config.toml
image_size = 32
translate = 0.12
head_dim = 32
bias = "all"
label_smoothing = 0.05
head_dropout = 0.1
residual_init = "zero_last"
batch_size = 128
Rows from block 11 of a small image classifier, named by matrix and row number. Rows with one number belong to one neuron. Each number is 200 + 40 x the weight over its row's rms, rounded and kept within 0 to 999. All counts start at 0. After the name is the row's rms in percent of the matrix's.
After each neuron's rows are labels from the 100 images, of 14976, where the neuron reaches its highest value: "top examples" is what is common among them. Only what is clearly more common there than usual is listed. The data: streak pictures of flow and ridge fields. In brackets: how many of the 100.
# fc1: MLP up (model.blocks.11.mlp.fc1.weight, 768x192), inputs 96-191
# fc2: MLP down (model.blocks.11.mlp.fc2.weight, 192x768, transposed), outputs 96-191

fc1.137,096,213,179,222,196,181,124,215,223,194,212,188,146,275,179,127,163,242,295,231,265,118,154,194,189,172,221,198,146,201,169,153,132,233,230,298,216,104,232,157,222,216,152,243,164,180,216,229,176,189,128,215,248,154,135,201,236,212,264,171,243,207,279,180,138,224,185,127,198,151,213,204,190,247,120,273,196,185,104,216,210,205,226,275,191,191,160,168,248,192,150,231,205,208,221,182,207
fc2.137,088,212,220,176,174,215,229,209,269,236,232,208,119,292,185,204,234,262,246,230,230,242,221,136,221,197,182,245,196,198,225,153,196,224,159,167,126,276,193,173,199,175,158,232,179,219,175,206,216,248,227,230,197,269,163,175,191,204,156,265,167,184,201,192,213,205,269,180,221,153,224,142,196,161,189,203,150,258,209,206,196,187,171,172,195,232,98,180,238,184,279,193,275,120,206,195,244
top examples: spiral (54); whorl (30)

fc1.310,081,207,195,215,259,218,268,200,172,235,251,188,127,214,222,209,111,146,238,203,196,260,197,245,146,215,217,214,166,193,226,214,241,259,151,301,189,212,190,196,180,250,159,278,178,162,249,279,253,138,241,155,218,208,203,195,154,190,188,232,162,285,138,224,181,212,182,271,318,255,149,182,183,142,130,170,264,122,156,246,243,105,129,207,270,175,281,239,195,180,286,205,202,182,213,189,180
fc2.310,092,157,220,160,252,214,260,212,201,270,220,193,207,240,208,219,304,167,193,185,206,187,204,146,167,214,300,215,224,151,257,152,182,189,219,133,230,212,199,156,128,230,212,198,131,92,192,157,214,262,215,169,157,166,224,189,202,129,249,169,248,164,192,231,216,223,233,303,238,190,205,234,220,161,315,238,196,124,231,222,186,288,143,181,232,239,237,162,152,193,168,164,153,221,201,110,271
top examples: whorl (32)

fc1.133,106,215,190,178,187,202,222,184,238,289,166,199,223,183,180,216,171,213,318,190,282,193,184,193,212,229,188,103,170,188,188,221,191,219,226,194,173,199,209,168,283,174,155,215,140,184,193,174,166,195,160,157,208,129,194,202,241,220,155,153,159,287,210,180,196,317,192,254,212,154,201,175,211,225,202,215,198,156,224,231,231,211,282,209,301,227,205,163,290,151,242,173,254,228,184,242,153
fc2.133,105,191,191,218,198,211,195,232,240,211,175,166,156,81,176,209,250,195,162,201,206,162,239,131,241,180,246,215,202,200,267,223,184,235,255,235,225,171,239,236,137,232,213,170,240,273,170,223,258,203,206,199,263,178,194,174,202,147,205,195,227,215,161,227,193,209,175,216,199,204,222,204,180,163,151,207,157,216,222,170,190,285,107,240,143,206,159,186,272,157,232,225,215,226,200,247,237
top examples: parallel (100)

fc1.544,099,200,234,217,210,204,180,257,122,224,178,288,153,165,220,205,205,170,251,206,203,173,166,229,260,234,244,258,247,248,205,295,225,267,149,180,125,131,192,248,218,130,190,260,195,277,165,190,178,245,276,120,260,179,205,184,186,193,185,159,222,173,190,274,198,207,103,254,166,181,214,214,201,220,198,238,186,296,158,235,202,236,209,152,222,235,223,271,211,172,216,260,198,258,234,208,274
fc2.544,099,176,201,201,177,169,247,161,242,126,190,197,228,281,267,185,223,191,249,185,252,194,247,143,230,201,229,230,217,225,218,127,182,233,180,182,196,155,215,254,184,225,180,243,251,225,212,219,183,221,255,217,173,224,221,295,182,247,167,126,194,192,182,214,146,222,311,182,201,190,169,200,164,168,99,198,180,89,207,224,192,94,237,192,170,230,139,216,198,179,163,194,135,110,209,259,200
top examples: waves (32); parallel (30)

fc1.341,073,195,257,156,164,224,158,217,157,194,153,199,222,158,204,176,138,195,180,242,167,135,209,265,222,123,218,203,231,151,194,196,238,256,207,236,177,241,165,203,157,219,253,141,198,177,197,251,218,249,139,188,201,265,158,144,160,227,205,231,144,137,239,143,246,176,190,185,226,233,170,206,149,207,161,283,155,135,221,201,144,188,189,246,152,228,147,214,153,193,263,192,187,121,119,118,167
fc2.341,073,159,165,175,248,219,183,193,145,170,222,228,241,209,141,232,215,209,230,222,156,229,165,123,178,222,147,221,174,234,180,201,146,160,244,179,196,166,240,202,178,187,210,238,170,98,174,162,295,146,153,235,186,186,166,165,215,187,202,284,194,245,143,237,102,231,125,187,212,271,240,183,209,196,204,184,236,226,249,186,215,135,189,133,263,167,271,197,201,226,120,190,238,153,255,236,233
top examples: high contrast (89)

fc1.489,075,174,152,188,158,261,216,186,223,333,145,131,190,257,166,189,197,170,236,207,188,151,195,196,199,180,230,186,196,192,152,192,235,265,200,228,224,169,175,175,209,164,201,230,222,104,217,137,172,196,197,215,212,242,226,193,226,216,169,220,157,285,193,140,212,255,177,196,187,281,177,207,221,198,188,195,197,260,231,246,184,264,166,204,283,153,165,289,267,195,129,194,188,131,126,153,264
fc2.489,081,180,191,184,228,224,218,283,243,146,233,128,243,157,224,244,196,182,151,220,165,197,210,185,204,190,143,221,173,146,212,210,147,214,175,242,212,225,249,231,207,279,100,75,167,197,233,194,225,218,188,248,252,113,170,175,180,201,186,256,219,203,201,211,212,178,199,233,248,221,185,203,229,258,248,216,267,117,272,226,238,230,187,191,122,188,264,215,116,196,210,176,210,233,266,196,174
top examples: high contrast (92); turbulent (25)

fc1.758,102,156,164,198,200,242,228,160,242,186,194,210,187,233,96,167,215,202,172,220,229,137,207,226,191,205,186,211,266,196,143,233,237,177,157,207,157,245,223,139,154,85,173,165,197,188,202,211,163,207,241,203,232,203,248,211,282,209,207,228,246,227,112,175,180,191,207,233,234,136,194,151,201,196,232,195,201,247,126,185,189,199,170,244,229,197,216,206,158,169,183,193,179,225,215,227,203
fc2.758,105,270,157,221,244,199,199,205,163,172,162,191,157,186,173,233,190,199,204,228,208,203,261,232,221,171,243,176,97,194,157,175,229,213,257,163,171,164,180,141,250,341,244,222,237,167,229,178,222,186,163,170,248,227,181,200,195,218,226,237,183,157,200,216,272,167,201,194,201,225,202,226,170,219,187,209,231,161,281,206,223,232,100,150,155,195,190,151,299,144,251,151,228,296,96,244,164
top examples: source (29)

fc1.511,104,212,172,160,220,208,143,243,283,153,137,237,202,286,240,190,252,181,262,198,194,234,191,209,200,222,202,229,222,177,179,254,191,192,169,172,126,177,243,102,242,173,122,256,248,201,194,130,183,221,275,182,225,234,191,167,159,149,148,198,184,223,112,152,284,169,236,220,168,208,207,253,205,186,176,186,160,282,223,197,206,133,267,311,187,192,153,261,157,184,215,243,224,187,137,239,169
fc2.511,092,266,166,213,191,178,114,152,114,182,216,198,150,144,205,207,158,246,164,192,141,136,238,118,200,207,186,310,259,167,122,178,171,173,225,197,266,156,170,221,202,185,191,128,215,184,188,225,182,230,202,214,209,222,184,219,252,253,224,126,206,204,283,181,124,258,238,215,217,154,181,194,247,240,199,178,225,173,161,172,183,174,188,226,154,166,121,169,186,182,154,227,266,246,232,170,191
top examples: waves (56); parallel (42)

fc1.660,092,217,197,156,215,201,196,138,181,190,203,199,215,187,201,186,165,197,270,274,196,197,157,196,165,179,217,241,141,232,217,206,194,122,111,236,155,178,121,106,203,218,247,201,158,200,168,195,250,168,272,213,222,152,256,183,149,261,141,217,155,208,168,173,259,238,226,188,200,166,245,270,229,355,196,214,204,197,147,212,194,155,233,148,260,252,117,270,158,210,220,226,224,219,238,194,215
fc2.660,097,150,148,206,265,194,142,176,220,230,214,219,275,138,207,230,133,261,184,189,145,209,220,265,179,183,161,152,241,204,194,198,263,252,250,179,269,184,224,212,209,220,183,118,201,124,206,233,170,212,170,282,264,238,197,178,177,175,187,133,240,254,295,219,193,137,218,149,216,219,231,229,166,238,205,202,229,193,265,218,215,264,113,203,253,251,215,194,151,159,226,192,223,214,248,207,195
top examples: fine streaks (89); parallel (60)

fc1.390,105,188,222,248,184,139,169,183,339,205,194,212,267,158,209,164,126,290,189,175,248,265,181,162,178,228,206,175,251,182,161,233,146,182,287,139,185,242,215,168,222,172,139,176,190,218,179,206,255,243,208,142,301,196,203,173,160,180,107,212,154,168,258,137,151,253,156,254,188,152,198,139,191,185,197,235,289,211,140,199,168,192,243,153,260,224,165,216,132,272,310,203,215,199,225,243,227
fc2.390,100,160,224,180,240,185,205,199,123,138,197,183,209,234,203,191,201,203,242,167,160,147,180,209,188,153,190,145,181,249,149,215,205,219,199,146,214,208,232,268,221,155,194,162,172,331,216,216,252,245,260,136,260,149,193,163,240,271,215,168,216,161,174,242,196,191,220,145,237,257,203,201,179,198,192,163,240,290,191,211,171,252,172,134,199,200,197,247,234,237,206,220,270,160,200,207,199
top examples: saddle (33)

fc1.418,066,194,261,195,202,143,193,102,191,248,211,161,283,152,195,154,157,165,271,242,186,174,254,175,229,216,182,192,279,221,197,185,234,182,149,196,207,212,171,244,218,224,225,179,191,231,150,169,212,211,199,147,231,192,197,217,224,173,193,234,253,264,173,266,238,183,151,242,160,174,240,209,257,221,177,175,166,217,221,218,182,154,195,160,209,246,163,199,193,153,163,255,202,123,144,211,151
fc2.418,066,164,153,161,252,199,252,249,231,172,247,192,227,213,148,273,130,214,143,217,206,158,145,153,183,214,185,124,146,227,189,207,203,251,222,248,157,189,273,218,191,297,185,256,151,282,178,230,194,158,172,178,204,204,253,135,241,226,183,213,211,243,196,209,178,190,223,161,186,204,200,195,217,191,230,249,200,211,219,272,274,281,158,252,185,214,218,185,113,171,213,200,178,252,181,177,181
top examples: fine streaks (82)

fc1.448,120,224,205,167,171,150,179,251,227,214,252,206,230,202,185,247,244,239,169,201,128,123,133,174,237,143,182,222,212,213,89,240,196,180,159,285,184,160,224,281,231,222,212,233,156,159,195,169,242,178,257,102,187,210,236,244,156,215,225,304,169,252,240,185,171,167,170,135,208,184,207,218,241,265,170,194,240,210,206,171,120,258,209,246,191,177,152,193,145,179,231,148,185,204,156,172,239
fc2.448,145,187,228,158,200,68,244,255,270,185,174,182,172,171,183,164,267,208,214,248,219,207,220,133,202,182,205,182,165,205,213,171,192,135,172,246,196,196,234,227,163,240,203,246,238,266,189,150,223,208,242,270,235,131,220,160,203,249,206,152,264,212,206,179,214,159,182,237,188,155,211,226,215,158,191,200,156,251,121,201,247,252,215,107,180,204,129,164,123,190,242,134,180,211,185,230,214
top examples: source (57); spiral (27)

fc1.653,104,211,189,200,181,179,191,248,180,233,206,154,199,227,135,281,155,211,326,169,225,137,168,215,206,188,227,160,104,174,174,204,108,167,193,217,239,166,158,209,227,167,204,171,269,278,190,228,219,151,167,107,222,166,193,207,200,220,203,221,203,256,190,160,190,219,184,221,222,151,172,225,183,142,190,200,205,163,211,222,196,171,227,151,275,217,250,174,209,151,211,187,141,241,216,251,284
fc2.653,100,221,159,177,227,84,224,185,189,193,200,174,155,201,235,243,241,201,254,178,207,213,215,131,223,223,244,133,144,223,193,242,228,195,171,246,177,161,207,195,186,219,149,148,225,235,219,270,209,199,194,136,184,273,208,138,204,213,230,212,172,221,181,235,222,142,230,147,172,142,204,205,165,187,232,181,188,301,206,182,159,242,230,201,118,219,105,201,296,221,149,203,166,151,64,239,178
top examples: saddle (81)

fc1.759,078,240,197,213,166,183,243,165,236,242,168,149,201,155,192,211,161,235,245,236,240,171,178,214,202,145,248,196,214,219,136,249,213,114,229,204,197,179,118,234,179,159,169,207,177,182,235,203,159,185,243,207,181,132,121,192,209,195,160,240,222,175,228,146,157,202,196,135,177,241,166,255,228,199,163,149,251,214,192,176,143,148,202,206,191,182,219,190,165,310,149,240,178,190,204,179,187
fc2.759,080,243,208,202,164,105,201,218,109,193,176,198,229,155,206,185,173,228,248,174,197,188,238,189,186,219,282,236,193,220,152,220,124,173,179,199,188,193,279,252,271,212,182,213,182,102,244,151,220,209,304,207,181,228,216,309,214,162,207,234,107,200,180,247,173,243,152,200,266,195,197,208,207,192,211,201,170,215,197,190,190,170,134,130,244,194,218,226,194,258,177,185,213,242,179,188,167
top examples: loop (35)

fc1.631,115,208,278,191,233,217,184,152,230,178,214,229,221,153,217,164,72,176,176,188,161,183,220,203,203,192,170,240,140,179,246,231,183,230,286,171,201,185,139,186,181,192,222,304,188,205,229,165,146,166,190,165,202,203,200,208,161,228,311,172,187,280,167,237,138,227,213,188,217,202,237,204,196,168,269,248,233,236,200,172,98,160,169,228,244,194,203,210,248,131,177,199,113,226,237,184,222
fc2.631,098,196,245,192,179,212,204,247,150,178,222,199,212,182,255,166,193,163,151,193,288,222,213,206,133,217,118,148,226,234,305,213,184,189,159,197,183,199,245,188,212,238,220,238,207,110,223,147,252,180,153,196,232,224,214,279,198,178,169,189,205,212,203,231,284,203,154,292,218,182,155,184,183,161,192,206,85,173,196,199,206,131,176,220,186,183,231,215,254,184,154,182,173,272,201,236,235
top examples: saddle (44)

fc1.750,117,164,240,177,255,225,181,210,235,269,208,171,134,145,152,170,220,218,162,225,211,199,169,192,208,214,176,193,167,145,192,170,174,184,172,213,161,164,251,150,171,171,179,219,192,183,251,216,198,206,155,240,204,220,146,249,196,184,173,176,178,267,199,184,136,215,245,141,178,265,222,198,215,225,232,181,209,261,216,182,240,124,177,100,277,268,165,204,202,128,167,209,105,175,197,211,200
fc2.750,126,175,200,176,139,131,219,178,194,163,263,152,158,157,208,262,164,207,162,201,303,226,195,278,226,212,190,140,195,207,254,134,198,197,264,230,306,193,254,194,227,164,213,86,213,204,204,222,264,224,194,266,187,257,164,194,195,246,214,192,192,170,177,170,245,190,190,188,187,219,259,153,229,98,307,245,220,226,180,227,162,188,169,175,196,191,219,176,288,185,137,169,219,242,137,216,186
top examples: saddle (39)

fc1.20,075,175,197,199,140,249,153,208,296,237,140,196,189,79,177,217,164,226,183,153,166,207,191,191,211,254,270,309,209,207,192,131,265,187,208,170,204,223,158,193,136,158,245,201,184,214,269,164,209,208,161,228,256,204,225,203,193,148,190,164,230,221,226,172,161,234,180,202,189,224,192,210,174,152,217,205,278,153,205,235,184,222,203,178,161,185,174,217,193,181,181,191,126,182,197,213,203
fc2.20,073,152,170,180,214,223,197,181,164,187,219,182,193,256,260,185,223,229,247,300,246,105,192,207,190,222,229,166,242,207,260,234,227,225,168,131,202,216,232,269,174,166,250,251,200,258,195,199,134,211,152,156,173,194,177,200,176,255,210,125,202,192,157,108,192,163,243,171,157,203,137,249,207,195,238,264,197,260,205,187,169,190,174,182,173,220,197,234,274,189,241,159,168,166,284,187,264
top examples: waves (27)

fc1.387,093,157,196,147,175,244,217,175,224,110,234,205,190,128,240,147,116,144,245,265,202,247,158,153,186,240,183,183,158,197,130,212,193,252,212,178,262,161,230,270,166,217,222,242,192,158,95,148,242,180,244,252,144,188,222,189,142,215,116,231,177,184,224,142,219,253,191,162,226,188,194,275,242,211,160,239,193,236,211,204,144,172,161,237,193,235,157,278,142,182,209,161,273,176,233,171,281
fc2.387,086,142,167,159,152,252,324,197,200,248,230,191,181,211,232,226,222,202,229,149,192,110,245,216,248,202,137,163,221,190,178,142,246,190,204,189,136,204,131,226,269,209,187,140,213,191,183,205,136,168,226,259,159,204,143,244,205,207,200,249,204,224,164,160,198,158,183,171,151,185,200,260,195,216,154,173,173,165,250,222,212,202,134,180,163,166,153,243,192,195,195,213,265,221,183,125,163
top examples: fine streaks (84); turbulent (27); spiral (26)

fc1.171,108,186,191,171,120,262,196,241,196,244,156,234,152,176,138,249,246,168,116,176,129,167,248,251,153,248,136,204,229,214,162,241,256,183,193,192,258,163,273,252,242,246,210,168,184,154,201,147,267,260,163,197,281,234,209,254,190,262,218,157,279,258,225,201,232,167,162,198,230,157,156,156,225,211,194,133,196,188,195,203,225,218,249,187,197,220,196,167,209,172,290,190,175,118,224,220,230
fc2.171,099,220,170,190,238,139,195,253,213,141,182,163,151,139,256,223,144,194,237,172,152,251,167,173,157,161,189,205,109,179,246,143,117,215,215,218,187,261,151,185,224,191,205,213,193,174,166,211,225,191,201,218,199,218,216,164,177,248,212,158,156,157,184,170,227,151,230,98,175,167,124,177,216,280,179,209,149,301,124,178,232,189,242,134,169,208,200,230,118,229,185,164,164,239,212,214,209
top examples: parallel (46); source (26)

fc1.127,096,200,193,184,212,230,188,284,230,213,250,184,298,332,223,197,196,149,142,202,227,124,192,246,196,138,245,241,149,227,182,197,177,124,185,194,187,160,182,249,153,210,258,180,195,268,181,223,186,141,262,273,281,201,156,150,202,210,209,200,195,178,214,269,196,163,193,193,262,207,198,281,186,185,230,216,162,158,231,196,134,146,199,284,203,185,214,191,205,177,176,203,163,190,227,190,211
fc2.127,089,182,227,208,181,188,250,252,200,250,178,208,199,154,213,162,192,185,128,195,235,151,239,139,157,244,173,212,251,177,205,169,94,264,207,236,168,155,198,176,271,292,162,267,190,234,214,248,237,234,146,130,171,199,232,117,172,191,183,191,181,241,111,150,158,205,207,196,149,181,203,200,208,218,179,213,203,196,213,186,207,154,164,141,203,247,175,270,200,189,148,198,222,247,185,130,275
top examples: high contrast (99)

fc1.397,119,216,246,190,193,213,165,243,115,183,263,204,230,238,101,178,138,240,154,246,172,147,223,150,205,221,228,225,201,139,168,138,206,215,231,184,234,180,244,146,235,231,224,172,219,182,169,185,175,209,214,170,262,161,171,217,208,191,127,205,177,146,191,226,199,192,177,219,224,215,175,169,180,260,218,208,200,280,254,197,179,217,208,240,237,158,219,209,161,278,282,215,280,198,256,197,244
fc2.397,107,182,227,140,260,140,228,192,138,255,233,206,139,129,226,220,247,178,264,163,179,195,208,246,223,185,254,202,202,200,137,238,176,140,168,162,145,234,204,148,207,182,182,285,222,188,217,258,175,154,159,214,184,220,186,61,234,196,260,172,188,191,159,139,207,230,174,174,178,211,245,221,264,232,198,207,201,218,324,230,219,203,211,177,185,191,203,220,169,186,114,230,229,182,235,171,184
top examples: source (25)

fc1.176,097,187,240,233,252,267,292,234,246,255,219,204,213,166,243,184,128,221,230,184,172,221,179,188,139,210,141,187,159,305,157,182,214,161,271,232,133,170,250,81,195,233,218,254,173,205,195,233,174,214,146,225,154,141,108,203,237,184,173,214,222,199,272,186,260,165,228,186,238,262,183,142,143,159,222,179,217,190,220,221,159,262,239,246,269,156,165,206,181,221,182,186,219,167,223,160,173
fc2.176,090,197,183,184,217,106,145,158,190,203,206,211,285,256,218,187,228,171,159,131,186,252,222,181,172,237,175,153,98,218,201,173,167,262,272,210,127,188,214,202,244,186,179,171,175,176,201,198,267,192,203,258,241,243,152,201,214,227,106,174,199,235,187,201,297,222,93,205,210,210,199,186,231,119,226,176,231,221,237,202,174,176,84,134,223,196,213,184,178,187,193,258,191,284,182,245,190
top examples: whorl (33); waves (27)

fc1.729,077,154,137,216,234,230,265,277,121,138,210,194,149,173,136,155,247,227,122,257,250,227,188,221,252,244,259,146,190,256,195,179,184,250,180,169,151,142,185,208,197,149,253,203,226,137,212,128,287,172,214,180,185,172,210,188,139,195,155,181,232,176,221,134,153,190,115,200,230,153,233,159,214,226,235,277,217,237,240,218,278,219,172,190,187,198,234,238,144,270,223,252,234,149,169,194,217
fc2.729,074,228,159,207,232,220,168,183,211,211,193,174,141,211,206,213,157,201,231,158,220,266,240,188,209,220,194,184,179,214,150,251,256,145,189,231,266,216,143,162,190,197,226,174,200,171,230,265,99,124,201,195,169,185,231,197,258,165,187,257,226,201,240,250,187,291,206,193,197,194,211,228,232,283,138,213,123,219,155,238,149,189,241,282,178,206,236,179,126,223,239,181,199,194,206,163,180
top examples: source (25)

fc1.507,094,229,275,156,221,152,146,278,172,186,195,208,175,204,169,168,204,140,187,172,281,215,172,219,191,185,193,195,202,174,192,139,192,233,159,216,278,208,202,103,187,175,235,165,197,277,223,163,295,170,182,208,215,159,200,183,211,168,170,104,219,258,187,235,233,171,174,155,192,148,276,243,163,206,221,204,173,160,223,148,223,126,153,249,195,248,187,187,308,117,264,171,155,203,213,192,198
fc2.507,116,199,188,235,135,151,234,211,124,143,197,249,259,141,228,167,273,222,178,199,223,185,250,236,130,135,298,306,149,205,184,187,200,152,270,249,301,160,206,209,210,208,169,212,225,199,162,86,158,230,133,233,190,174,176,185,218,192,210,229,211,187,127,174,224,178,199,199,210,267,226,234,203,129,220,213,126,188,121,198,211,243,123,153,243,194,193,200,204,226,252,212,171,223,233,158,210
top examples: high contrast (99); parallel (43)

fc1.454,090,186,263,211,209,115,261,181,223,195,190,184,145,288,208,253,63,231,187,231,208,169,179,238,202,197,232,217,209,182,197,179,212,247,203,267,203,204,166,155,231,225,178,203,252,236,220,204,134,191,326,242,262,162,187,184,188,220,206,185,200,129,223,226,249,255,170,237,229,232,197,200,241,162,229,216,251,232,156,216,129,190,189,282,299,183,175,227,240,174,272,163,179,199,220,304,163
fc2.454,107,152,205,226,209,34,207,217,236,183,221,192,208,187,169,219,225,169,235,151,152,244,174,239,215,213,147,178,246,168,135,164,173,240,170,231,185,152,220,203,201,238,249,172,201,170,190,233,220,197,302,151,201,168,204,174,170,294,198,160,172,213,182,160,134,218,274,255,204,131,212,237,222,223,226,231,200,168,257,215,157,164,131,81,159,264,213,176,103,209,135,188,265,278,159,221,265
top examples: spiral (32)

fc1.70,089,177,277,156,180,179,194,216,232,177,238,182,128,215,132,179,190,177,289,264,222,220,187,223,239,153,220,145,154,220,254,216,242,216,207,232,185,199,179,173,242,197,192,207,287,205,273,222,202,197,223,205,113,230,174,174,273,215,211,226,145,177,223,112,228,132,223,240,245,207,188,138,145,210,222,159,240,224,194,172,161,190,266,118,196,230,249,230,185,165,185,226,137,230,195,173,155
fc2.70,087,239,198,187,208,135,144,135,200,190,213,178,237,220,153,227,260,162,188,121,174,202,205,151,228,179,246,285,250,187,174,150,159,229,205,206,134,209,203,287,285,218,201,279,244,126,236,202,141,176,208,171,251,245,239,336,208,191,179,137,144,194,128,248,251,168,217,233,180,186,190,192,224,165,165,175,190,188,138,195,222,214,220,188,193,179,161,214,179,161,194,209,215,166,215,177,256
top examples: fine streaks (88); high contrast (67); turbulent (34)

fc1.679,099,168,175,238,228,150,216,200,162,183,218,238,264,209,180,208,177,266,153,138,233,189,174,223,250,181,241,245,236,214,146,194,239,174,163,227,204,149,202,295,199,183,178,217,167,184,191,211,189,114,177,120,181,191,173,264,189,209,116,201,194,148,95,168,240,209,174,199,286,201,170,214,187,186,196,199,230,187,183,204,193,100,224,176,248,213,236,254,205,228,248,158,191,252,161,153,162
fc2.679,100,236,221,166,153,231,139,116,163,156,181,196,285,249,271,175,214,214,248,168,156,272,239,195,200,202,179,192,219,174,179,217,185,202,214,222,192,204,204,126,232,267,203,135,218,206,168,178,188,199,216,199,217,164,135,256,200,167,215,220,299,172,225,215,235,278,234,162,213,247,211,121,170,114,262,159,188,92,195,192,178,275,131,206,222,188,227,194,84,213,229,258,243,150,153,183,239
top examples: whorl (38)

fc1.89,106,223,195,216,193,178,245,269,241,198,212,232,162,162,135,163,181,185,245,205,119,252,162,226,179,150,190,210,160,166,191,171,166,179,212,241,168,127,217,258,196,163,252,196,183,231,244,194,272,185,306,218,205,137,197,250,187,188,233,272,246,211,226,162,220,199,170,244,176,214,221,181,206,168,192,236,175,235,221,164,341,196,201,167,245,253,129,178,194,171,173,195,265,163,232,234,134
fc2.89,102,212,240,152,149,222,208,191,181,201,142,188,298,171,200,146,297,229,180,96,223,148,256,181,237,241,211,181,166,166,159,233,225,211,219,259,236,166,176,228,243,262,251,110,189,181,215,210,193,227,260,223,218,253,199,296,191,142,182,234,204,163,143,227,254,200,155,167,244,215,263,210,137,140,274,226,195,175,208,187,172,177,204,189,127,181,239,212,260,163,145,173,227,250,272,178,204
top examples: loop (30)

fc1.392,083,215,169,226,196,205,162,168,229,165,231,163,129,191,220,147,246,230,134,208,319,226,125,163,241,166,105,288,189,200,230,200,196,215,252,213,259,219,193,187,157,178,203,189,156,189,202,151,207,184,145,214,227,170,147,331,221,209,242,314,200,192,279,181,238,192,157,219,282,181,182,244,252,243,148,223,261,177,215,256,210,133,183,188,167,183,237,221,163,219,244,263,164,195,189,212,195
fc2.392,099,229,256,234,247,202,192,134,204,223,167,196,215,212,182,226,189,222,251,179,89,127,146,249,236,248,252,157,234,182,221,219,207,216,208,173,89,188,251,264,211,225,217,203,210,170,215,181,217,192,221,196,216,259,189,289,204,154,211,281,182,182,120,242,228,213,195,259,207,224,212,133,172,190,209,215,113,189,188,232,177,241,283,167,142,195,101,221,143,240,190,214,132,192,282,195,144
top examples: source (29)

fc1.737,086,239,125,219,141,190,168,168,226,195,239,192,173,185,191,219,182,222,273,246,146,169,199,187,217,161,226,160,215,246,162,231,161,232,256,235,214,145,236,237,124,170,219,241,242,183,253,178,184,203,182,190,239,131,202,176,180,175,76,178,198,245,177,163,224,208,120,211,200,165,180,252,211,196,185,186,224,194,193,175,152,274,178,136,132,215,189,241,216,242,126,194,300,174,195,156,235
fc2.737,086,163,152,317,189,246,160,201,284,138,237,255,172,185,210,205,219,174,236,150,243,228,179,249,262,210,146,150,135,205,154,187,157,231,191,230,240,198,198,163,245,177,138,151,213,211,227,165,183,147,194,207,187,203,201,272,239,181,191,227,198,224,276,160,250,223,189,178,193,170,195,151,184,207,147,223,232,194,222,196,194,140,103,215,271,210,149,210,212,240,181,184,205,216,274,122,209
top examples: spiral (33)

fc1.286,076,201,280,230,237,211,213,226,235,186,201,249,143,197,174,187,151,193,197,205,181,285,245,177,212,221,123,245,230,182,182,178,193,280,267,227,247,175,275,169,164,141,219,190,145,213,196,181,187,208,236,204,183,205,176,191,230,228,157,253,190,188,166,166,230,186,286,266,207,207,222,134,212,212,278,186,220,211,226,102,200,185,161,246,214,220,230,221,202,283,318,160,266,178,146,285,222
fc2.286,085,236,214,157,242,252,233,100,191,178,208,204,187,165,176,162,209,132,214,142,163,113,156,222,226,184,262,213,229,180,199,238,158,183,175,211,182,187,136,216,237,208,172,223,220,238,184,130,282,207,246,131,196,180,178,192,192,191,188,198,227,228,316,201,180,204,177,206,239,225,222,203,172,174,148,219,157,173,162,178,153,270,223,150,230,212,188,181,217,173,79,147,291,270,215,173,147
top examples: high contrast (71); spiral (35)

fc1.434,154,193,229,258,229,196,205,175,199,161,181,199,186,191,176,188,191,225,186,165,226,150,215,165,252,141,213,234,233,202,187,192,108,157,243,258,228,91,277,259,235,211,232,255,179,241,191,251,152,242,247,144,198,160,209,212,235,158,184,187,201,196,203,230,137,189,260,201,186,241,219,168,191,232,221,114,266,245,198,220,221,277,94,164,203,170,136,234,221,252,155,157,158,236,181,235,225
fc2.434,138,203,186,201,194,257,204,196,195,273,189,204,210,189,223,188,230,195,223,285,206,261,184,210,208,219,270,85,174,174,159,241,181,184,247,201,212,199,155,166,279,204,234,127,200,322,200,186,213,164,198,136,221,168,138,172,218,216,212,202,208,211,262,156,198,167,176,217,210,214,231,258,210,201,258,229,125,279,208,184,220,160,224,268,231,245,266,232,145,273,174,243,167,77,227,161,184
top examples: whorl (33)